From a checkpoint of a small self-supervised image encoder.
Model: 32-pixel images, activation gelu, layers 6, width 256.
Training: soap at rate 0.00085, batches of 128.
Data: trained on drawn human figures in many poses, 48750 training examples, 105.0 epochs.
Rows from block 2 of a small self-supervised image encoder, named by matrix and row number. Rows with one number belong to one neuron. Each number is 128 + 24 x the weight over its row's rms, rounded and kept within 0 to 255. All counts start at 0. Numbers have three digits each.
Before each neuron's rows are labels from the 100 images, of 14976, where the neuron reaches its highest value: "responds to" is what is common among them; "peak on" is the class under the peak. Only what is clearly more common there than usual is listed. The data: drawn human figures in many poses.
# fc1: MLP up (model.blocks.2.mlp.fc1.weight, 1024x256), inputs 64-127
# fc2: MLP down (model.blocks.2.mlp.fc2.weight, 256x1024, transposed), outputs 64-127

responds to: pink top
peak on: head
fc1.301:154148155174114148142154118078128136134179156119121133136099145150127097134142140137119138100095102136133157151113147125152166135129067121149093120112114091141162131126116140133128146130166169
fc2.301:121143092104135147101144138130161106116140160139115150125164108126148132134121150087176133119139146134134166134094125131158124120134071112125128141109135127108126155107143080123112144152127133

responds to: black top
peak on: head
fc1.201:121128132064123155145116176107156168148125143157112128141146129157108125094099124106072103157091179109138098140101110099112115072112137156137122162130172122169112160137135105159086127106085117
fc2.201:085157105140124161154122113156140113101073144133124150138082129117122090105179108118161138108134128127079132182120132165158128117139120095115142152154150158137159188132071136147082140154109094

responds to: green top; green trousers
peak on: torso
fc1.77:156122131132139152100105140090136123087152126086117127122097108156149170108119132108140105140119148109122116135139092167122151102123126111110121118128130146115131167139091093195120117140104097
fc2.77:125121145114125093094162147150161127167122142122115166124157112109101150127135140189136145178095134144095140081116118128155108132131146136147141123129107130123146131122117135132137146164154138

responds to: black top
peak on: head
fc1.271:167111151147124156117157171097055110123116134150161101170105121170143191154150124123095134163131116141139113140097129132134119156111110165096141098156159150122108175124102081167152133138131125
fc2.271:116128125143127126136122068130131152120162071098124131112163117137163124096169125159136106114119107137125108114166124136113067131138152119180148180114129139106099148142135143103097133104138155

responds to: blue top; blue trousers
peak on: torso
fc1.624:080135124076132132139156143138137096139135137147129095124124143134169106130136166156116135157153168141135101167126146112099120128147138133138132147127131148159131106160156134112145134107150125
fc2.624:161096170150164153096134133116138130118102078092151097063128076148150113148067132134107107126109124151113167148148146112140083142112141126152137132136136095132125126085112123110117120110115158

responds to: pink top
peak on: torso
fc1.208:152104146132125097133125112132148149147153153082124110129176124146099110121157146120093119207154164093145066123124149171145123126118128123097142147114147115168091188105097188129098146149125150
fc2.208:150140131150114108136157132129139108102134185155078141089133147097118118117114093121067125119104130127142109190117120108073134166128159138162133120133112101124176189080123146094148102141135165

responds to: red top
peak on: torso
fc1.571:116106142127183184099152156135157107117133121116101108176114124122143143111101106104109139129118091103113122190112123095106143151100148159105092146125134124115121158149160145122106113135114126
fc2.571:160161157143125136138125145104095189128141147141114081097131166146148124157130125162118117130134095167144159096140134131120160114111143150111114132137136138100191097071105090109143148143127133

responds to: green top
peak on: head
fc1.405:123129155105134168078149137124105125101122119148107144104131162180106123129164121119087133172146149150149121166126134146152135080094099126142132128129150133109140134104124121118119138125112102
fc2.405:104147115157223129139141082105149137144116142116153101138104104104128152183151083122147121097137126126085149112125124175136092120155151105106144148132150143130102149119086166143108150148127111

responds to: pink trousers; pink top
peak on: torso
fc1.227:137141079100137124101159125147118151122172171111105123086137138088115106140105126139146137183097131084143128120118131115118140102145109116092103147189147126127177093135138091115113143121153109
fc2.227:112137156153103111072138106115173126152115096136129125089146128141084134102086169121132121092117117115138128131101138106140133104142138119160187141094109115142120133123143127122125108114134120

responds to: pink trousers
peak on: torso
fc1.466:128136104154127128123159123132128127163161187120110153098152147106133159138095123121175083142098088126137120094118103104103132125134101129121161128071150125124146123139140131059121143144088167
fc2.466:160122121126143162134153066143160148098114109097136099112129111184132119114114161124147094099131150097142109155101122134146148108093141076148139113123110118131112130141177110154119134121096118

responds to: white top; pink top
peak on: torso
fc1.595:137154199172126176157178126135067137133132107115141106157122149144156157160139103147148121161125103124172095132139156146185137103162139114125106155151129127116095138136140093127136169135133105
fc2.595:128151142107102109108153113117114108146145100164122122081143161152159145151118140144109102082094147130159150111126131126170065147142122129134128137163141151107133142089110132090123115117106109

responds to: white top; yellow top
peak on: head
fc1.239:143169137130139157130093149128139137107111111092124107145091171110123121135131121144123108154119119094117077117154130125163145133132134099145155147160128116130118117121090156110077173132122127
fc2.239:169109110144110103128162109154115148095154100137159143087133107113157121136085127087144130088133136170131138174117111158140092108115064135116105157100118159102127178081112136113135110111128130

responds to: black top
peak on: head
fc1.329:164141191126101129109146121107113124117114095130130112115131140135148107126128128153134138174112146117115100119150114134124125160134153148158139143174143128127135161131125088136120106130127172
fc2.329:126144147137130102127138084118134127164123119091149097133101124124148138136151110128136151115094156130143140165146133167125123107158153098146200146140063115124118156081071136126125134125151131